config.yaml
n_mels: 64
encoder_norm: "layernorm"
encoder_norm_position: "pre"
encoder_fused_qkv: true
encoder_drop_path: 0.1
loss: "mse"
decoder_blocks_per_level: 1
decoder_attention: false
residual_init: "scaled_by_depth"
optimizer: "adamw"
final_lr_fraction: 0
warmup_steps: 250
Rows from block 6 of the encoder of a small spectrogram FSQ autoencoder, named by matrix and row number. Rows with one number belong to one neuron. Each number is 500 + 25 x the weight over its row's rms, rounded and kept within 0 to 999. All counts start at 0. Numbers have three digits each.
After each neuron's rows are labels from the 100 clips, of 14976, where the neuron reaches its highest value: "top examples" is what is common among them. Only what is clearly more common there than usual is listed. The data: short pieces for a synthesised band: melody, chords, bass and drums.
# fc1: MLP up (encoder.blocks.6.mlp.fc1.weight, 240x80), inputs 0-79
# fc2: MLP down (encoder.blocks.6.mlp.fc2.weight, 80x240, transposed), outputs 0-79

fc1.156:505526543493501487537497505493459501506564466499496482536442501493494506475534502519512483505515478483488475494456523513559482483499494500480521542491457510530536517485512493469508520481518494466493471500536518475479503496470489569494503452
fc2.156:447463537446498507541501502537479501501560497503486482501456542490456490492465473508513517524501495499500503485501517503547495542490501492507555512509482498518489518480496490499491517518532517464506516483526500503442485455467502552479527502
top examples: closed hi-hat; marimba-like

fc1.89:487540535466509513555539508483502496497482476494544522535525496469489484482448509516564476503498492463452522527517501508488505466520483494495521550466518505514473458486510503493504530492473475508519490504513546481476501488505467533544502466
fc2.89:496512487476496477515509502490488505476492460522523473490484523486541507482521567530523462477529509480518501563505500511416474486495505501537466544467517467508489517484470489507477478491510439497496498480476508476501498470497528522521523488
top examples: ride cymbal

fc1.110:514477504503507526473512507490525505486511481512481518495487518480535505498500493492458489463493481549490504500486485507572479515494504491465511464494462507485539532555497524489558477508509465507489494459472496462521490585514506486519535477
fc2.110:551450497502482534470522499443504487492478488509492536489500535495532508532510514491518472444512472505499516538500507512522487546530501532471499471489499499467516491555488534506514523489484469493491478445480475514522541505511513498524521447
top examples: string section-like

fc1.143:549507498464503560485500493505472496504541481494430530468497489511539486483486488449486512522530493526519512467496522523477515471503493504508536533515473501493497484525500537508509475483506459478494515548545469502457508469497497508541518463
fc2.143:497516509474502494523476502516499501517478484494600496503494514514503498486507449533518479518468479484499508525515527516556495520498494505486477452461580508498508498462505496503482492524493532501491503479469496511482440445498496504488501522
top examples: organ-like

fc1.29:474557493506499481522552497466504486516516541496463487506526440513510492519492436528483532530513481512507525496511520503509508515507500501488499558487451500485482490507510482514572527502554508522481504503481473533475456501483489491514513496
fc2.29:444524511497502521529505500521510501470507508499485534512574520484506496492499527483483453457498510488489493554466500520552495468511495497497460501467507508489494470569504527498501545492506479473509490495478572512476500488498493507537494522
top examples: square lead

fc1.118:480495496509504482495520499544541495492527509496482551519515473463541501500509521551498428532518500496493522511466484493494488503509499499463486510543532503476527466457509506500488490521512525524526521492475488544506465458481502511430494538
fc2.118:487471495496502500526521499541527504489504480501528548503550472487546498474504564553517458534514522495492492542494511475472478505501498495477488516531555501481506491472497501486488493546496505544525514481489488542483466490461496531465467521
top examples: mains hum

fc1.68:502475514498505484463475497467501482470499486471460494539532458563483536490512529502530495448504472569517487501510518484490509528483495487500450573517491531502521491471516499517501509462505502508497496491455511495513481488465515482534516478
fc2.68:458517480485498513482463487498520476485532517488508510491483530479513474540491495511518496494493541497512492499515510514534492505462487477500504420532511517514524518523516472476527430521478534518511523489514509563541499560492527479523497528
top examples: vibraphone-like

fc1.236:508491529483514531491565505521458492478497481480438462518506473463522504516485474534508520506515491507542494483485534519517488530518491500488514488470478527492450542450512495522507501536479542465513466477509558515487504482494490510516469523
fc2.236:485516486534495486516508499472489500508537468510428483523463486543539482523525496502484503495521524503482505507524487483489542474471501495541512552523498488493529499526489512480509429524506487578466513500520475505504503475489504541509505468
top examples: harpsichord-like

fc1.234:505486450513488478523459484508500511538520488535491514505506543486574509519494498472479497435510521505468517486518508512437514483525499531495458530524514481483489448528477506521503478511524481541503464491518501472513497489470517515479513463
fc2.234:512500521465502515532506499509500502515480470502442479503525523480531498464499457544514465449496514494490508533477554558525491534496496499465495473479484501493486450536500510508472495518532504498565484529488534510481509479536488487530510523
top examples: organ-like

fc1.137:528515447513511477496543510524498515525480484500559493504508525515486512516499478502545513528498474493516489481471496462423511503493500503487491533539499503510523541511505483504445449522488496487476478515512483455540545493526497487490530461
fc2.137:508529476503491493458493496571470493491493524502553459513505512497457503538502461475510487559531535489509506494513504496461510517531503498522502497564539492504498538493495466510457509514490504511492500485516498423506511532470503489500495481
top examples: saw pad; string section-like; melody instrument: string section-like

fc1.165:456520471511507486489512502537501505510517508503528514509437511530521499519485497545442466496487497496489492470513526501528509532522501504510502463473547508490502510505496472494476528509500512559474486509535513527504420509518491494491427504
fc2.165:455507504531506464502486501542459497485476514488437483495537515514502498464477581476536496473533489515495496559495543469541490485497502504498494503496466500485518490519497496498534488546513504512477514499468493532495469532507505518493513549
top examples: tempo: 150 to 160 bpm

fc1.120:525480483539494476485510528504501504523487515501528538501499508479531509492538525487489556511511487506490475504488475490466500485487511496475504532507544506518458432472501481501490519414472496522474484515563510477497452528524478523494481509
fc2.120:503524494504497495522547496501486489525450522499458527507494489512479497465516508506498519520524530524486504466511457477465532479483501502491492496491538519499473494458499494508444435496506464512461510505493519502457481475513501590509510537
top examples: rimshot; marimba-like

fc1.127:499514529494485501505529524475504498502455434480471495536555482514498499498505490475530555434503473505511510500489494521528487478522514490486508456515536495447460488507500521504525515499504502471520427497498484511499519517501467478542494522
fc2.127:534492547478495499502514499500516507513539447510471503525533537469526506481553498496505470466529508488510496474489463512473467510492500498470478507519465499515492522506493489507484461549480529516531503554499485505534560501497494438456501494
top examples: shaker

fc1.39:459547532491497474490469494525489502484514499515506477507485505500487531529496515516489479490488511532503497468493486486528520559482507491502481447541490480481487567486499435495513541503474494523481468487553518510518454539473523501490471534
fc2.39:472490485514495513527525495536469498502496532512446491502478495514500513512481572496513525470545498501499497498485504471493504501503512495499503496492453505474515521520503469492511534501501517465489517477472480523497631483496505491501517479
top examples: marimba-like

fc1.178:483535506460500503479512500548504485498535468476443514496478508508539502486493495517461468521462507512503505456518545540487488476519494489524523511513468494485494528510504549478480456495534476504477489553495491532497504454507496504544529450
fc2.178:479485505470495519473512502535530495516520508504497478510486540496501491542509444509533436540510501500499514473513571516515470525521497510513510441485572503492504517487505522497498503505536500443484487503451486500488469469485498488480491512
top examples: saw pad; string section-like

fc1.203:502483553467489547505442494497480510486494488515531482481504474501515494505535503513531489477498529502508500493481485436524498543521511498500518477506470478490469490567494488553509524453490488472497542500463500536500508522492527547507459504
fc2.203:492506485472505443518517496573499504488478527496534491504516525509474490504497445486467554528543493499502512541499468507487505510532505495494514460509577501505510507484505485491518551508546497531477490480501513465496491500451494478484525513
top examples: string section-like

fc1.157:498432495531518512497491499547497498467500463494485515486541503496486501491505501521533554522484505455523495537488511527500498491535494502470541525505542497487499504481491447487553506448490501500531480510548495466512455502500485497471489451
fc2.157:463473525480485488465500496508515497532529459497535482494449495487493512511517457507493463510520471486499490467515528554475499552493505500542498546412513496508484501494505547513515537483474499507494489520495504499536491508506501481489445522
top examples: marimba-like

fc1.200:500472507505472505503489498499490486492465495484502490515512513522490516469511492464533497506564489483514485638496505501501476474499482511495517522547475484508518505534482457513506499491535513466485511499486487494497526502503503488479553519
fc2.200:483488500484509523504532492494517505526498501484517548518501510522500486513507447527470492549530522501504512448491473519491505508484514477565489488494569516499480503502452538515477477506505451497536503486560508444480487524482500465489492488
top examples: saw pad; string section-like

fc1.93:482495515491513498484499502529486502502560478495527512503456538521499504516470519529436452459533511533501529458498512530521529466503494484499500473489485491510524535492498488495467493482496530556484451530495498463472468537486504483525484538
fc2.93:515502511495493512509496501511544505499512487506597574494468521500521492494513437504492475482411524491497510441491487523490491505478493501500489473528521494520520507487500505494495503455522481490512501529523495492504496446502495488488494494
top examples: harpsichord-like

fc1.100:514518514498498498473463497488475486493550532494457461507478467521449491536476477475501471526483485478506513486539478486505533517510499496506535479510512520544514488526505414500508473490471524500514517554524538481483537523481498531510515490
fc2.100:513509533480506498483454499435425501512463546507447470506475507542472501496504479494480559516485498499507502496491485491543538492521493500537531520451502500512495509480493487490496547516512505461508481513523515471495534486474499507517531483
top examples: marimba-like

fc1.145:518497423513497490495547508522513497534496481496533449514510505501481505492487500519509511513512512516536493508475531448428492472509499500496503531521494509501515511512504540529467437528557472500501500521486469492455526475490503521511519472
fc2.145:470534486494499490498500499574502496498470524497534453511505500497433510513494447508503502558523518505510501483509457479441497508535504496537527496536537500506483521520501491509456471512517513493499510484522511464465502463470505473526513472
top examples: saw pad; string section-like

fc1.149:408486498510496500469508505523552503512463520502484519474534490456518496508446489475508531503519508503503521509542476497493544495505506498517482547486518496527496478512500535518537464484475494538507522473476447543509518492510489476524508521
fc2.149:449492489485500510581502504445526497510544539505545482495503547506523489505507450494518470511496502485522505468485525498503470535556500495533501449562486490494469497521491476495495519505478508466526480473510500493507479514528499508507488506
top examples: square lead; melody instrument: square lead

fc1.227:511543489478511500478534514507474504530498496505550559506513535526495489527472470546525492510489482512508504450493486507443526499502496501504452498507499517503496505491507451517455475481496498532470483513556482487527499497497480483513533424
fc2.227:515491510504502480575481504527512491532500454509434468492503513484486502481505519496465485457550450498515509536507483502561500488530498501471504513438513507503510459541500513507544510518489531487513481519466507526471506475484502502498504487
top examples: saw pad

fc1.65:535512531479507494532485500485499500486531499503472510509490528514468492494458525487550482472483494503492500521510450474537520447473489488513504539531520500514521446510497493490527522530498487515482472498518495508472575532493492532528530434
fc2.65:516475504425509527581499501455527492474547475493477471488512522515453517508489491496509464489475490490509503503491490517483508477507498509509491533478538489497498511518511473509452540502514506497503488497498534532473541457514508544520503449
top examples: harpsichord-like; organ-like

fc1.27:473522470513491492539526504500505520485485496498485471502547470496534534499517495454497472457521538487504531486492482507485497496506499527464489475543477485474509520471474512500431473502546488487489469547512466541545533504529485507482479541
fc2.27:507457496511499498501508503523522503504524486502553574497525511511545508518505511501465480496467476514487514514511405471507499531507495492460524514549502495497500492483501513500465456524536499481485503467518489507505477445527494535472497485
top examples: tempo: 130 to 140 bpm; marimba-like

fc1.151:495466484523476469485545495515555501523470494506513561507503513490527492458503477450500499558502475479500490471493508501493483491521499516489544476501460496518501571496506520499559464500483530448489476518486508489501475518516506476471517511
fc2.151:423537528459510484571488502460501496501489538464519507495525485516516513475506501541497456492476507479513514503506490482509508483475496501423496532497501494498497479515516521489449449498498484497491510521510514480494522452545497504503518479
top examples: square lead

fc1.62:540585499500492548492526501510476496514549490496482455508464495505520478498503493503493481530551458480472486497529493496499501502509495493495496558508474511537505528461509519501521517477490483492497517471507555454473507487475512544495464477
fc2.62:497507501462499512521504502527480502513531497501441502495487510526473494510477510529521566510481513505497508498498468439543519468490498499453518549510466497467488501521498496510501518557521471509491504525536488531467563470458497502465486506
top examples: closed hi-hat

fc1.31:460530453533518447503518509470519489521498494485525493518492536530452517495554502486475520488477457492461470503505493492501484505496512521486504496467532526509532493450510505488468482530502560519508506472481523515522465515520499437502472507
fc2.31:457533516530506477557506503543504489486481466503564461479469503502488500464497528515455486461447493497499507520506527492535543504486496492452486463460530503507517511478487519499483484551480531528509485493499509512483464473498503468512515482
top examples: saw pad; string section-like